Weights of a small image captioner.
Model: 8.22M parameters, encoder arch preact_resnet, encoder activation gelu, encoder depths [4, 4, 4, 4], encoder widths [48, 80, 144, 256], decoder width 128, decoder layers 8, decoder norm layernorm, decoder activation gelu.
Training: 5200 steps, batches of 384.
Data: trained on drawn human figures in many poses, 10.2 epochs.
Rows from block 11 of the image encoder of a small image captioner, named by matrix and row number. Rows with one number belong to one channel. Each number is 128 + 24 x the weight over its row's rms, rounded and kept within 0 to 255. All counts start at 0. Numbers have three digits each. After the name is the row's rms in percent of the matrix's.
After each channel's rows are labels from the 100 images, of 14848, where the channel reaches its highest value: "patch colour" is the nearest of a few named colours to the mean colour under the peak. Only what is clearly more common there than usual is listed. The data: drawn human figures in many poses. In brackets: how many of the 100.
# convs0: first 3x3 conv (encoder.blocks.11.convs.0.weight, 144x144x3x3, each kernel summed), inputs 72-143
# convs1: second 3x3 conv (encoder.blocks.11.convs.1.weight, 144x144x3x3, transposed, each kernel summed), outputs 72-143

convs0.4 105:111089109124112127122106135152161172127121145118113183154135073145114144146085138103098093131122135069113147111148121139117139159121159130119122132093127149114113130131120114116137112098106128119091103112102136147123
convs1.4 088:186122146148190121139120124106150147129119115141125068138138115100146135080152147121143136161100101071094152134136133106112127115136172137096096110129103115161115158110113154090120111123121142129103128085172119125144
patch colour: grey (63)

convs0.138 097:201109120101089107133144148139128142132138109139159141103166130132156132142102103111139131125090130112160141120114151111103119136101168115158112113119108142147102101108102123114132115150140123128100193115103141137117
convs1.138 092:171099146114145113075136128127185124144137164155171122103136121165091171113116138132147146149112128109111126162129181109136138140068183137123150149105096111164133139129145107155127162105101149120131083162148135164132
patch colour: grey (71)

convs0.100 107:155135119167142103124177115143143094099147120169102134114154146073150101136142154143094121110149182150160166173122119138142138127158144105106139099132077112132114122166135122126184158108106119150135087149113156158149
convs1.100 101:141110146094143093125107139131148139115109107156132160102159154167123160100150132120141100093094124123161133114126157104154160126130159099097152087137104129154141138099112124123121106073135137120179075169125144105155
patch colour: brown (52)

convs0.57 097:164099138136145137118104122169139127088157136125106137096124147115096171086117134134098107143136101112157116115088129141127142094121117155179157142121086173109082118143171115162129163101126156157120137124144096119117
convs1.57 099:152140107169102152139093137147135113085097113081142131112176133160104139094113154116099125111102162097093136123133100101133116116144115147164152122096153130095115159153114100128110114123154119122142122142129106148143
patch colour: brown (53)

convs0.80 091:138111156114135102128141071112125120153129126124105160131111124106141129093087139172095119173164146164137118147148152130118154176107126113137184122090112112116081130130103112074125124091152093102111126161116140149134
convs1.80 098:139110130129107102111108106179162154147099097092093110107199143121105112096126128128147138134105106094154130100120132162147147147112163133120116092135150166108135128109118128097134124105136119125149142084088133166125
patch colour: blue (26)

convs0.33 092:122134102103092117104152109138118139117138128178119097097134142106124120109131148112116119105112147106142157127115106133128108160103151168144097077123116131185105120195106126104127115141103129141121157155118148096098
convs1.33 102:148099128107084137083114103138084128116135129161138122108141086113142146111098148094131134151125120101129135081145164106153132153110173136132142145112154120090148114100132145148137090102129125120116129171138143165094
patch colour: green (49)

convs0.86 096:092158145111116109148109150096142145112131133133116114101109107103098094154116177123128129131114179115100157139098098121114122138168083125199125078104138132117111114111142098098137114144090122124128174115115103065082
convs1.86 102:138144127121140124148150137194162087130114176138139137156107152138120097133133117139077099123148122122099140141165120171145143147094106136190123100140175082114138125112106147136153138160135125139104145102123158086100
patch colour: black (32)

convs0.102 112:117127107090099142134129137144114138171109124129100110139118114144086134142096143108125106129140126095131127096129133140133119093098119163141096091170126134134163106102155112144139146123090112110127142103080134117117
convs1.102 100:170088134107072129120146123144136145160162149123112150131130151104158103137146163149131147089154085090108119103117137126128096113104120123140103114108131075107113114135134077142125149144133164126160133150169098136131
patch colour: green (36)

convs0.78 086:099123122154095126137147135099134108135136144145096142118089133104156104088130118129138079122133099100126070127140118105118095121152091113161114166135147117114142127153131086132166167185126091143131149154098128095118
convs1.78 087:122164100156118196125125160117149112155139159167125128135138147158112113104109186162115143099134132131121111181123095140129118150132132160150069127140124083125091150156137138147153152139119094133128184150146123110099
patch colour: purple (27)

convs0.105 112:128134079148126128114138113127123104184079109050149073128145112157062100147109128113138152071105120165119138130105105105137120104127108154105166089147132133159150126139142117133126136116106132125136116121156142109088
convs1.105 103:136130126118159093133152150135106098115074105086102083168165074122130073139135142131143100069164130087130105138143099156139144133184138176158118096132100128147131129117115155142154125139105105108133152152118166139127
patch colour: green (76)

convs0.8 092:173125133099123099105121120122142111121129141132122132137106124108119123072155116158106124136119117122135117091115112090100131144126156091096124110111103118122130156077113135158139087123077118144169150156109087144112
convs1.8 106:101093131080102108129155127104130148133145133131100160140106132085126137126108152120092112086109105080107123169146126117103116136142122117144112133134105098119131138126118133121169119134131115087130163120125102105129
patch colour: black (29)

convs0.42 099:115151120132133153146101144160146111127111104061103141124121107089118104109127138086139158139152094134082096120092097096164102092074128105125156107086168166144133089116135121172128131106098122137149118170142123176188
convs1.42 088:129136100177110138131126168164150138129107150098155144144136124192108152139143107141140140122130173093132147101092120130103132140108134156102116161170082161120121143151140112081158146087146105138145103131141142129137
patch colour: brown (52)

convs0.53 091:162140120117127061093100116155139130123152171133165089124167105119141124087171142142069151155119087100098147144117173125151142113131147122155107106124135124125077137133110136110106117136116122092121115112140119134147
convs1.53 113:113124124112110118132130087136134147090085113114130112114104103124101106121152141147070127116156112101114109105124138137126168104101133137118151131122134141066170175104148105111123139113180121162140177109133141113161
patch colour: black (30)

convs0.77 094:131114135128106108132130131155156096150160125125113125133125107145111101126098146092156125119128112092094136101130147141158111126072073128110118132149138137160137134142169107205134201133126123154119113152153090091119
convs1.77 105:169134134112108122089116106136138099123148176171137169109163144138107113116139128159088138073133146125142179158139145108128140124103195170177116147125136116116146140151115122169125136139110150175154140105125140111123
patch colour: grey (63)

convs0.109 092:115115133087130127135164092141105106142141135143117126125120125088104117115121133138115124148122094149122123134126145120138124106146151110111145172112117159143107104111155152119101146116132138109147088157105174140102
convs1.109 098:143128125148100142149128135194117139135152161131130127118136172152092093166135161123152126109110154179156136145115104157135123138121057084102152107113164095148118126120165142157149142142158157099147124134093183137124
patch colour: grey (79)

convs0.65 105:089107120154175088089097139179088157184100143072128126113134153110108111090108163173138096134143127136117122133122134128130125110129111119154101155125124136120153151153116074141124125138135149118090128119123143132098
convs1.65 101:136140131134152133126104114137117094136134085069134151105115136132116100131140136109143073101149139145142125155118106123117121096134126151184144120141123152100100113133113138103118095114155093162099113101159119134163
patch colour: green (30)

convs0.0 093:105180146120177120130117106165088098098149154135135135163085141141142127095157192125148141117140119126145113144112138157113097118133182133084167116140115109135127169155133096140141126104105153169124146152118113113129
convs1.0 101:158129128168131123135156130126152096165126146163138098152123128128156114138117159137148146163111144159142143131170119177189159179138113150115140170177118160100167107125155163102141101109153127137123139133134124163186
patch colour: brown (64)